config.toml
model = "model that predicts nearness at each pixel"
norm_position = "pre"
mlp_ratio = 4
moe = "top_k"
Rows from block 2 of a small model that predicts nearness at each pixel, named by matrix and row number. Rows with one number belong to one neuron. Each number is 128 + 24 x the weight over its row's rms, rounded and kept within 0 to 255. All counts start at 0. Numbers have three digits each. After the name is the row's rms in percent of the matrix's.
After each neuron's rows are labels from the 100 images, of 14848, where the neuron reaches its largest size: "top examples" is what is common among them. Only what is clearly more common there than usual is listed. The data: rendered solids tumbling over patterned floors.
# gate: MLP gate (model.blocks.2.mlp.gate.weight, 768x192), inputs 48-95
# fc1: MLP up (model.blocks.2.mlp.fc1.weight, 768x192), inputs 48-95
# fc2: MLP down (model.blocks.2.mlp.fc2.weight, 192x768, transposed), outputs 48-95

gate.666 111:128150147088122141124113120137107128118081146106107132118177178131106169127064160131091096133127108100097169133112143111096123109140134083185138
fc1.666 114:136117109141135092108128111148142150094142088095145155167142127109137150108116141132111080149111124122107113143163153107132157125141154117183127
fc2.666 118:116136137132107162123095110095131124166137110142111127156123163122126104089129074130117165100092174100129050134070140143110128108086124145102132
top examples: teal object; its colour: teal

gate.16 116:163100121119083103111087098116133144095156145132149145132126133094150140153116100143078099189066163121143130104133121134110105121135129159117114
fc1.16 111:141070108163123115092100078121095162132141142118132120148107096130101136128143141083136155143102132100083094128086164138116143146140169104181101
fc2.16 108:136105139121116123158115106139082118119168112151119137143156116115137124099118102139116117161158122134139101112138141133150095096118087150120147
top examples: grey object

gate.280 104:145127099108110115112142152109135092142097118158107115131156120142129113097145119117166154154135091119092116104142142108121091117141133121092143
fc1.280 109:123129117080146107147088074111116123146147115143136154136128121169133157132133085170100070126177142119125092139113112158168130111117117134162087
fc2.280 101:103143155166101120124103157160106137120158126147153090107120105057116160104116148120143156141103103156136163126126177107098143152118125156080145
top examples: purple object; its colour: purple

gate.258 119:122082117119102121105120120124171086125115131163112125090147104114082192097133099121124144114143134177114132130127147158137116127114104112050115
fc1.258 099:107104126101105103148120145100141119117129147123089100180142189127129122082079093119134125163141081154148178081105118149157091157110119163158133
fc2.258 104:125161105134121161057092098095128131160137134136104090116090129138142138173083148132139110130129135144082098176145132096175140082111096113104090
top examples: purple object; its colour: purple

gate.445 127:112159115141148091164111176149147136083071168128138147132113146105139115135146084162146096137143130114122100114132097133135123123141064140176126
fc1.445 129:101116142123112135128079149089150154154111124124132136075166092099140138114131109118147151194158167095140106176144113151084171121127116128148110
fc2.445 132:152133135100140099148088107104135080132156168101117143120129087125148134154072130160124147154127133102115090162174118135120114124133097112105173
top examples: light from behind the scene

gate.533 106:128129108144105119104130128122073113146106116131165163155115090076100091182123121149083144129132115129129144080141153076111162155147144169126097
fc1.533 098:167099156134151114130154141092131116139133157135128125146125120102111127131108101113096112151128102104092087119113135169132156184183117127123115
fc2.533 096:150112145125124150109139118194140146128119151135122116162161089165117143109169121103144127129171163136130125108136109160125072097126162080117144
top examples: grey object; white object; its colour: grey; its colour: white

gate.311 083:128123102132096150160094102166137095120106101130125086107126176147180119117159121138166170118059110170144149121150106077173160160125136144152102
fc1.311 076:125139133106138100146131119169096154149133171140187157137141131130110110154149137122115117089159105140114113156092139115111096145146116142127143
fc2.311 077:156102086115148150156104124176112085164174119123128123125144055105159134158109123100145131114110097127122172139126088133088141137108135098125095
top examples: black object

gate.367 109:135146118105133159115097146151106106152091159129132182148156141087124108168085115146120079138102131083113178156124133106112146132122115139075123
fc1.367 112:146136136108137156132128134142119136123125188134164103106144123148142107119133105161141161142073116150144188086135147116162122147126090150138108
fc2.367 106:100124169127110139101127128048158154115103108150070144105080125127109153101116135118120149123149146117102089148130173085129190108113131118120153
top examples: orange object

gate.444 098:113171112124162141115129163125095122155187130128161163133154124092156117183127101181093093118086163147124099113141100189113159112188117151151157
fc1.444 108:118139180107099165138084101144151148157126120103169084142160103151146099123188110135150116106158099153131147104148097103123098124125111112132100
fc2.444 102:110156106138111099106177135091123152109075117135129163156088143127090127132124153120119124192121127166118105148147108108125170163154133164124138
top examples: green object; light from behind the scene; its colour: green

gate.158 121:143146148143127126148144171115139097132085116127151152128174124153124103115117125139105160125123100107157139160137093109127134127109091151124067
fc1.158 123:150122116098145140110098129136128121126138124133121093093122128131151139139097096163108125166075143184169165145140143111117108132156151141103135
fc2.158 113:102107155155113181115140142050117175114073133134163162164102158110132138110115129147144106115173105142094108078163117114136154178152138121120124
top examples: red object; its colour: red

gate.654 081:154142177171089117134064138112142204124134163139105113119116135156099130117106127121100130082099128115064112141098121134098166089121158121160098
fc1.654 095:143099111092108107141121102126127137148108092151144082149118151136125170188128140108138138103166156111129145115126139083101148118154118142122137
fc2.654 091:123175117120142156157105126123119120133167179107127132144157105065124118150152075104083139145101139113127118113125125113184105137138116144104091
top examples: light from the right

gate.471 116:129084145176136136144119116122119139098093121135100155167145097142137116142096150103108114126137127117125125141159144099145146116112125120103116
fc1.471 104:096089129105111126117088116131098134146084073132108149147120114120132111105123127111112093148191132114133133182105133101113138126134083091129131
fc2.471 115:146139127121134186142111094174178126176145144156163134121068129120124139136111161162107176092115113149079103124122133163152151118151141169123134
top examples: spring

gate.664 117:125139142125118120134165104139108129131067086167115164104159124085109124136115120111120119101145132136138141142126116127148173184093131130157149
fc1.664 124:137133119140131119123176097114096110155148136096126144165095097129130088103121155127145130125158082132095143131151166109140110121138154120152116
fc2.664 110:130096138142111122113134149155124136110088165145174084124169108125106147141113107155149132132153103141099164096157124115100099126128106139120129
top examples: yellow object; its colour: yellow

gate.416 088:110107152095126115134145114103144104107132146131149125116099163095129150145135085120150129130128152050111147109117158088138164105154123140108100
fc1.416 088:136169128112073127143140131132116127116121101120141160116112098156090145113123162124169152103139147150121147147138098131133105119115120129133106
fc2.416 094:095129168142141068148102147151115105140078092151140112131145143144142146086105119130142149106156137078166139138119112143111108126104142070156113
top examples: light from behind the scene

gate.217 078:131116125113101131080107080136138100140172139113113107160139114153101140177059138082097134114144156055163129140106131128152139136141129182118131
fc1.217 085:095102068085124095150154117150073150109131094153091110113088103105119134107113121156100097133121140124162124118150116085148137161108097109147162
fc2.217 086:129118151151106146103099177144168107129143153126138146136150118122129161138119157148149181138121122166108104092172088122122148064130131096112157
top examples: black object

gate.442 097:173176143163146121120122137146125087133095111112145138142120142120135153162184111117129176123141147161138096135123126174107127121120106133141102
fc1.442 097:190166157137139132160106128102095110125103106114127149174123172131164127160138129116111087110162092115146087157137061092104118164152146127119164
fc2.442 118:062116110165098147101148108127141165153162137130096107090133055144121136134097098128140147137120143070104160143082144189125136128079143142149125
top examples: purple object; blue object

gate.734 138:130155168133074143117117119105130169146147071087151134119106137127125137127120149110143097140100134096138167130072162139147085107146115138092128
fc1.734 115:085120102112099147139151121110138127177138111141133110169099123084061139120139130087100114142143148093119130133101137146168116103180131097091126
fc2.734 119:138152105128114142160138146179159153134153152102149169132164094148153071151140156159156167141117100159119137091116118119124108170114111167161134
top examples: spring

gate.610 123:125122161119178118110160134175135109134118135180164132138117137163076109089129178155139120116095126103116166115160180108129132132089107089150124
fc1.610 123:159182133155129096156152128162127089116137157159124152100117122146117129158134171098097118109142131162128149128109153176072114119147174103113157
fc2.610 120:103115116126118156126103117146166158139092091091163125108128122152097122114105150140132170115079133134116137104132153129132147133110142124208135
top examples: blue object; its colour: blue; purple object; its colour: purple

gate.501 070:163114131117152118125156112129172166103130141129137146187124138141127131147129130154097102160115086114115134145099174112135137147093156124144121
fc1.501 066:145097119164146136170131121136154152124128145165113110172136160145095104139147139164091106132151120118110178116137131135098100111147118110128124
fc2.501 061:120105116145119141103121153136135114144096152120128117111175094134127102117158121082129146143126113105130138112155145118134113134124140139178143
top examples: blue object; its colour: blue

gate.601 097:136148114120151172144152132115102086116104147121121120123102092111142127132127078123112163126159131143125112134126181179128119161153108124137111
fc1.601 112:127069098139095139170150108119120111124089105106148139161120116151120149145123098103131165095171167147136104169096129143143109162170152139133115
fc2.601 107:113137106117137104119119140136129161123098151126097148157135122127120105111142124106122087122180105111155140090166104125121162073077108129192130
top examples: green object; its colour: green

gate.274 108:131134172125104075138096130142074101119140120148122115145106144097073124092097149115114130109114136152113141097141123120115120139138126155138159
fc1.274 107:164141154157121145120128102098146147107131120150163117125132116118126124144153150112128154098124117127146135161130137141135117104085094107140091
fc2.274 107:126098079074107134128163110139122132111153118120098119128084124113120129098110103112135112096142124104138125118122105124137085126202133163143153
top examples: brown object

gate.35 119:123141153128139119117140136169126092146105119131110153100118158129107128097092100089114129162098098157105132131126179101118136170107089149064078
fc1.35 108:134183150142143122131120141134122122141175155133144124118126072095071109097139166091135135133153166141112100110158094144120141111180137063172159
fc2.35 103:162102132112104107150123124168146129096112157082115077120135142122114109117126129170141111163140137119140143107129164162151102143135098174110111
top examples: red object; its colour: red

gate.206 103:157127136134135115141144151117115155125109090127143064152139134138123106165127139136122111104105156177154080145199159103145149115160149140127116
fc1.206 093:096161138120121130133119089147124075138164163157131189110099107106122121107145114120108136151158116094130143104091121170096114124081112110154127
fc2.206 108:100158129178149122093126122153116130120134171171120178134149126104168098140155167159154136192126113137168156114095111086123094137092138164159113
top examples: light from the right

gate.672 095:171132105123134163134098157149102135150165151155115169154166097155153109147148152116135166126119082129099134140109118119184140152061107140092086
fc1.672 090:142088162158126120120154118158128100154118153101158150162128107139146141100130153156130153118097159131124081095141147121133146102151114178117139
fc2.672 089:124115097134119133102086104167094127081088111136119115080125164063111084075139104165122145142126121153177140128096088119095135153153118126130165
top examples: light from behind the scene

gate.220 011:130119063108077124132169130115108116134119133155125151125092095124121177107105134115132139151091112121134119131154098049147126113115125107149165
fc1.220 010:140098173121167123135085138151121133117147130121135110126132129095142101146131095101117114141151160135110133132128174159090122177150093082115089
fc2.220 011:117152136120129099123139124166153130129135072153162125100116122137100118087153152128147119082126090086128135117089153135093111098100094130100127
top examples: red object; pink object

gate.196 017:170074116153064135138109059143152160168123125103144119157088110132107111131106107123171110092107141119132111105122173133139146110111143160165134
fc1.196 014:114156144112182112132157175117109105066135103165141172109141118149170133106146130144103121146147128123111113141145111104098120138132104103128087
fc2.196 018:063096138134137182148136143115149095140175113104130162135118088154124110161120083114166106144127125131124172101157123124109089128116106138158119
top examples: light from behind the scene

gate.746 100:142102125135102144134151124131136153127144103132126120147138100129121097071151132154107105149119112144088119118115116163140113093149128145159116
fc1.746 106:105150127125120082147099101144155106126163147134119177140100134128157100112119185162126112098132122134130136156134112092129086107124105208080142
fc2.746 103:152112097166103143108138131154093135150129079160081129131127099127133138104126102150110158138107141119150117123104149178114183127070113128147125
top examples: teal object; white object

gate.726 122:123137143123105143095126159105109183137130087143115105131152111074164172131112148150137186105104122136132120161166127113133139087081151131108112
fc1.726 125:116127149149121127104121111141107154159144142140155117155106148162114170114183144126104129141126129169176159147107141146106145110097153138131154
fc2.726 159:150099105115110143151159118132142158127147100110118106123095101131128129144108153111130094135123131097102113151140122146138144150168097104121087
top examples: light from the left

gate.534 070:101111093107121105089123089159093127135137098081155151114149135117166142132121124156132147144108136125163152140142110167109136068121140052103122
fc1.534 062:084130101121116103104141096156127155127110113070129150135167136130168139125129094111146142125126129147155166151136102155119107088124181063124104
fc2.534 072:087082142154138131172101100104085153096086127135122128139086150099060117089110142119130107112162098114097100124111100125156127178085153143097099
top examples: light from the left

gate.626 112:154087108121129102167100144147120109120135141122182146131130148107136123157127104131102142128147075119136088143170096107147094163106118154111082
fc1.626 128:141137137169140084100130144153107168132157102116054116129140109127136146144129123133127108111149145099134147100129147148099152144152156105121108
fc2.626 114:138114142123138148118157111136129149119141152115148171118136128161122116128132202124110137172098125154134121166103103115134136127110122111138118
top examples: teal object; its colour: teal

gate.426 103:125144145097127124149118125156129079142173125169142146116110132132102112136174098116166126099128111130170144140143166139139150150134126127133112
fc1.426 118:125113106150140150063120144107141134135119117124148129116148161160099083132082136086131135116142140137150109113105106130138104134142136096141143
fc2.426 113:123121116168119151183153152146114131129129127136115129159096115100145108147150122158092130118136129124106184122153146171153138121114140156077124
top examples: its colour: grey

gate.302 112:127097136121113080198135126144108097137149113148136113098115096121154117129137118117145126126167093135134067113152151109090140128103107136117097
fc1.302 126:125142145127108138146101166089135162100114124143153125131132145190148159108130094129133122127097112147131084153136113076172083123140137113141146
fc2.302 117:149126101133143130101128166169152100133168116123157122136138130093120086128102132111134110116110103140146151108120162124141156115163120175091145
top examples: teal object

gate.40 062:123123082111127105088109100075114156167140112124105117068154160132168128117100138150161091127123104079129114101152138135132162107137160177180152
fc1.40 057:139168169105092150157140098134102154156097152126158168120138134137139152117119179145094114120137099152110157126097148116136124142091158118134148
fc2.40 066:132126088119158102118131129107124144137133138151120182179138116081140099161086084110157088152135123143115137181133123133182179137148155130146124
top examples: orange object

gate.752 104:138112116144138157113098105103165116122143127090103092136143091187105118146150115100153126120139117137097126140128118143171140098086138161104142
fc1.752 104:150095140138122125119117105115142113097157135059119081157112090095145106092149125124172148096159106113089120110139158149158158098119144155143118
fc2.752 100:108135133154114122121140141095145163135067137119166136111110116118143124089126119122096153121161120167130134104140139102127140148122104120088141
top examples: blue object; its colour: blue

gate.157 118:081091140121143139079097139103089133132090171102110150167119068150122153123134129122136113164126135130128125142096155111143121158159126109165128
fc1.157 124:157157140086120069181170166163126139138174105122165104110134167086130149127128116114135112121089136138089118112156108148141114151123116160131121
fc2.157 122:096144143134155112118138117079112085131152088140077155143171125143062139106181125114108110152150127137141110167116155107143146137150123137117148
top examples: spring; cube frame

gate.164 109:117146161155143149108117162123148102160108151160177113156111124081124119142124147126091101093145125168110107071128120178151145117148165118140096
fc1.164 106:139100128132161116140103123145110151123118105135144130111145136142141140105155113131120134146153153090128143103171129150144145163143122123110153
fc2.164 105:137127145099108146093160136123170114136144114095143180152098114126118126167142143142107115139137140114146156156103131125116127100132116108131060
top examples: light from behind the scene

gate.338 076:144140160104137100056114165113133142113126129124105185129120136126142148158087164127124132147101115121145152106144121081097140088109109166086114
fc1.338 076:151128120100148132151164125110133131114091110146100104132158111140122101109147157093124110139132080105087120112100128160114093103162169150158134
fc2.338 072:115104135162121132119143136102076129137105112120123140166138124133112106145141145138086126121135147167129132118199125169176135123170118113170146
top examples: orange object

gate.388 115:131130130140094154159143128111099078096122134133133136153115147124121140146121129130142092046099131071123141142136136122149126127129125126158146
fc1.388 106:106142146097143108107126117089133135159110158140105144157127163109092123107094061100135174095098105136150134106137113122124109129136139103124147
fc2.388 110:199149062111103126129150135141141103116117142104110121116155086172087159116101140131144111149161083150174150145158107132156146118121132125120137
top examples: yellow object; its colour: yellow

gate.219 057:171151185177115124123133150133149126119163105104187132177147119105114168172138150099119126148141107138125117129119151142149116158145092125121134
fc1.219 057:133135169128143131103130148102106134091105076130115159120121141176148136141134145134119121124118098105117151165127134129174140179147104115107115
fc2.219 056:131109113157087164110146094119172094083149153148091140130124095123137107150162148090133148142117154132139166142111148120069115150123136144103169
top examples: red object; its colour: red

gate.511 106:139149126118138152149149089113104105146107132143133114127110110101152061144149122171111118137159113097149100120106152112109151131109093132114120
fc1.511 128:125158115122095112107098148113104158118126133123123122118132073107119081120136185120152109146092153136155136099111076105143130165090098132126153
fc2.511 115:144148120101126167114158084127132140160114132130152153126116148108108140121081098074155153114111131135112157161117176147137150121107156149162177
top examples: green object; teal object; its colour: green

gate.252 118:135100120109174120118094101128111123103168110120134147146154141104112144115112143110105132164110082177120130105158153144133123144136132122130118
fc1.252 100:149115095142147140107156114139111144141155132149135173078088065131152127128102156120145152165095135151145086103130129161111097103125138137103099
fc2.252 117:133133158091123089127154103112137135108091143156147145142133184142093187180104181100169104132140139130146097137116115127116168162127116154115139
top examples: its colour: teal

gate.204 086:133175102142126146122121108168116121162162124088167090147145194095119116129143120117093152064121116142108112165123131165099132166139147121163147
fc1.204 099:110102129131107158136114159137137115092095137164126159137108118132125124076135097145147084129148161115090155119145122153170116103151129071122109
fc2.204 085:094096116109111130164153123092178140167129119117109113163110126115117116167115124161137153108109087147118105127095160125103128131112129114132164
top examples: purple object

gate.745 104:109135191120149113138137142109161108121106114120140115093173139105154125176123074096104115130132118160109152113098150177108149108110142116118105
fc1.745 108:126077155122164099164138158127127107116126131127131128118164173143163120169095091097097155104154124102114121131102153153148110182120152123091103
fc2.745 100:123143106163102114117102121104103173156128142159102121137097100162135143149141138090155114156131090149105090160156062131172106112117127104165187
top examples: green object; its colour: green

gate.368 084:093164125107126156133137156105072075152079171128116061159139111145103112167097162158144167134119119121100097167111085154154140143130139139142142
fc1.368 076:123168105145151135162135141161137103121108133124125143127104130116144129098136150126138147130092131154137174124125126139109125101155161146142110
fc2.368 081:144090091154123140162152126126126135134089108150129109150110111141157145134135114116163148085150110108114125098152112109147113152150117126093144
top examples: yellow object; its colour: yellow

gate.335 111:136119124125128143113118127131149126143113154147131121136130149127138102116095159148124124162141137150128212161089142161151117132142125111123135
fc1.335 115:133138159159186177120137120137111091171133138138139174111103081158117146130107096136105083136142164155100115117125145133110092125099148098159138
fc2.335 111:142140152118148112173079116066148146099136105101128125158091151122098075113135159110162140146165133133148126085142125156146142144127107113167091
top examples: pink object

gate.73 125:117153163131116157147166101111087132138163164129119137173131069070128146129172127126138095122139163113123133106099133121124173155096131126146088
fc1.73 108:110129135113085136135169179084101074137166163148102133146143122079125117126177136090137108165132162122132172076114126129107150126112118184122111
fc2.73 121:142130167156165117117125092124166132166117096145107139095103139145146108101144131154100150085118114104119074174135111143136128208158108106123135
top examples: green object; its colour: green

gate.78 092:134157152108097109121085135160160146110133089135115123119146136133125141127109116145089108147140142126130106189091114088160153090083123132141130
fc1.78 090:121104109135158131113139123102096130108171157129149124151113156099139127111132139121163124139101120151124140068143140132082126138091126137142128
fc2.78 099:126131098119133126146139122127136085140103121106133118147139155144144121124123101150118113113162126142137155147115133123151137110143164123115134
top examples: torus

gate.608 083:119149106126124112130146106147150126088123121136170157090145095131137099094082151129130127090132136078103107139123101195150120075097147123097133
fc1.608 095:139130131116119138116111162159164196145153131142156154094134138119149117103114159120127112139106115119127113110125111176116155149071138164141161
fc2.608 096:151111108120140117139121117100156145145141127107093111147104123145118137109082148102146117081143111200155127095089155109151125135136060155134134
top examples: light from the left

gate.226 121:118125113109119102119123147076123113133091127123136221115156125090209149145107115147119122117090154134155138136093145146131133157095121149094117
fc1.226 112:129150145142143124103106086135157125114080161124113108120060169100100127138148112134133130125116130105102104135160139107139105113098099153121124
fc2.226 121:142101107092089143133153170152117123120141107125141154166163110113147082121120098133075164127167074141172158083120144120103137155175169099129150
top examples: brown object; its colour: brown

gate.731 119:115107078164093101134138094142091138129147142122099120114098112140158136108098154148163137169137143143153127132131122131180092172185107116130164
fc1.731 108:119145112127123144083112114094120131142077162151152088163114145172156150086088126128122139123129132137171108115146139104164129190152113137125121
fc2.731 106:103170132115124107125116096144155110153135141139098117130133176112132095150100174136120157177134160139063082085142127166141155102139117111124112
top examples: white object; light from behind the camera; its colour: white

gate.195 110:137145120140150122136105123115092102126137166142139122113128118144146124111095107155145156099084078163137059096110150099125126124101162142124103
fc1.195 096:119115085117131127091170147103105187123142140113151093129132106108128102098143174115112109159123137118123160127160107146133108144114087089135136
fc2.195 109:103129142136125100139166141128135113128164116120117123090103135161063124132192101134132134140111133090162161124118142114110125121144138141086134
top examples: brown object

gate.429 090:095155144108088132155113128089092149158090055073188152094108144125138131129116145164134139129104148117169155165130179156120181109141135165119138
fc1.429 102:124130154151109088146189115105133142153136128163154112133129104123135139101121127140129122136140104143143094137120106176107136124132143088131169
fc2.429 088:122120128098140138119123094128107112110119141100128130119108144134178126121107140156148093130147128117133129138136121121158110093133134118095088
top examples: brown object

gate.649 122:146138089111107150131075139128107124111131137103112155131135142137116097152137065096134150099093102116093117129117151097083108114148166110112107
fc1.649 125:106129117107111088163147102110155154152118100095133120139114117142125150156112133174132164184146139140116136157092133105144081101129130176135124
fc2.649 113:107118152122146164095138165156134132152131131142134155180146115189137130119101112063080141104128106107146149138106081128116176134143125132139158
top examples: blue object; teal object; its colour: teal

gate.763 106:184147113126113184146118148149111156100172117109199124132105116146108131154158146157110139175145118120099153090158099106119107095062133088214153
fc1.763 109:148155114128108159110104141110139175139131152088108087123161165144153131165130117155125122160128128162150174103155086130145139096119107130164144
fc2.763 105:118126098133079126138144137114106087141107150124083139119133109132134170088133055086148148123130145160100117132108142159161101108124134168157121
top examples: purple object; its colour: purple

gate.130 119:138148107125145107122115189162134124147128057121159124121116134158112140149127150062113188139127119133111093147146139100139128173130129100110155
fc1.130 112:108128126151137135112146139123163092119109164126116126090140122122128103154126099172165176122081150133131097074116147102149091142125154117150115
fc2.130 110:159127114075171108183117086171122115141093106149123100102110139121147133109134150128106128127110144107124119097139174122162147104122119139146092
top examples: orange object; its colour: orange

gate.652 082:112123145089093096117092140085160122119066128155156126137121150122141107159094099174111133116104115133155131100140136111134152117135136162111121
fc1.652 085:146161131139122104105135121126122152120143133105135140080104142124151114108136146123178153127158141127127069118111113164115100126097152103159124
fc2.652 087:148099078131132119123156089166165091141124091118089112158149113106093075153123084096119105128115142137156146105149131106100162104114097143165090
top examples: yellow object; orange object; its colour: yellow

gate.198 106:092096123158077120129176112123139092126132168111117125109116107122130140114120105123113149113127160112135117117126128113123145135140096160121142
fc1.198 110:129153120114188156123129136132103135112156128180107137141116115144105133119177103175142145136098091124097105102123127105098123157121149132147114
fc2.198 103:124144157160072095159170145146134108111134148117160160129125156124126132137112167130127130144135128118147179103129161127185158118136100167075146
top examples: pink object; its colour: pink

gate.602 099:148095160093163150145129113153095113130135084148101087094145104125130139110146139127136132125137140151145115146164127119176101110149092122110109
fc1.602 095:129096130148127119100092087101087124116096102086119132123127108143113137117119099113129139187097154108147175137104144114092118122154160141129156
fc2.602 092:126140117143146108141136116152100142133073162174111149140108150153164118110132112128089089138104122151119105121144100134134139127113093112132117
top examples: spring; cube frame; chain link

gate.765 106:133124150172151108146122126155128153156119106129132147155120171081131147182105128139085103132128126178150132106102152126115149142126132112111079
fc1.765 112:107126144092098153103116124095152150148144100179195170137095088144129159078157115135175130137122118100141075132170096126138118087077114120139126
fc2.765 102:150108128085148103110153123134157114062146134122139132118133171108121097097128111136100127121088094137141159136114137081088141110170092161114075
top examples: teal object; its colour: teal

gate.709 109:180138125122104091128126130097126155120178118095146158142165102130087103143181120128158121121167110140124092120104057136095144166120102142182125
fc1.709 121:117149117170132124131133093111123139129077135146129156139125147149129150154078120127093101152072131113153158115135141154134093155129140155077094
fc2.709 121:167095119198092150163099173144111104149160138144172118158150118126125132125117122144143117132186085117115133084104120146107117085139087107175145
top examples: teal object; its colour: teal

gate.176 128:152152180138182108086124157131157161120156113108067103151103107107135119144168160134131095106161124104128137129075145147104126174158155088099135
fc1.176 108:172136152102216123136127146122127132133159158139077120144117098089153124126161166156171126126143135114140096131116136140117159154184131111108097
fc2.176 125:117109112163115171155095131100138117121097143124126145129145124172127139093149110131195131130149087115108082149138122125146167099090135134099123
top examples: teal object; green object; its colour: teal

gate.430 107:137107141148103074101092111087128129116159169149155111097129140145126090129110112155121114146135160137167131109155127139135115175104105095092082
fc1.430 107:136104127104100118106146109161119130128107149132082097101108119162081143146142126115146098130117144130130202124131088167132114176139108119098132
fc2.430 104:136136144131132146126132137103132094124068114154142157093119167154155137094128128094122166094109095125125029169097103095139117147140147122170131
top examples: grey object; its colour: grey

gate.508 077:120065113138138122121118155130074092115106136132103145125119142186125145105142115140159161150097073144123150149094159139162155150121105123096140
fc1.508 082:111141141095155113146144121123129141095140171110124097121113096080118112137168170155098161108120111121143118144111105104130126151147148146092116
fc2.508 080:127106090139125119135111169177136112132125144113141124132141126117097116135097110166102133165157137126141134087157131137122141118149119152096164
top examples: purple object; its colour: purple

gate.163 109:100138127092141132135146071172193101157115100145132118139197106112123107161159128122122137094125139121101133153119128106128128123143134129109121
fc1.163 110:124136121146147155132093086201179112129096153110113102148135135122147158143086120152146107137155143125137131142055130103100119130092152126096119
fc2.163 101:156133118163141154098104177150116124126161141130138142128139088128126112140129129105129122108105130094150127165133111087161148117104170149171118
top examples: white object; pink object

gate.483 072:107136145134079139164132098117173122125086101115119068146106102122141119132130108140138162140095150149149134177131157097100107098109133114073112
fc1.483 069:098147142122140098141125123165143150134160066151160130119168109127132125129135144135111098129127130155080176136153116142161095073130113105110099
fc2.483 069:135075162131108134136102135148147088109072150150115101149154135072090145112111126145154149075107133134157147173123082123120128159103129119159161
top examples: light from the left

gate.439 100:133176129139158122079111129114101132130149096117170120109133130102124164121148120147149092137125135112113133123153074117125110064120087129143115
fc1.439 090:157142104135114109108155116159119091157104135105096058153136163127121133121096116103098135139107085113136162134114175155123121118122132123099162
fc2.439 091:148132146135081101112110145139153151130119129128129122063161110136119177133152156113132110128114150134106110109101163124083141130091125168131120
top examples: green object; its colour: green

gate.615 096:133155158123146122083141150140123087117106132087119146109090142089174101139115124136152131111106089129104131116160068135089126118157113149127123
fc1.615 092:143116115113121174127070121141151120146073100145116168118111125128140155157076101137126117178118120120140140135101064113099133113136138137146145
fc2.615 093:124136067084113115138136112132124118112139099142142080092160099144145138134103129149116112113146141140125080104136143143118108162133139099125134
top examples: light from behind the scene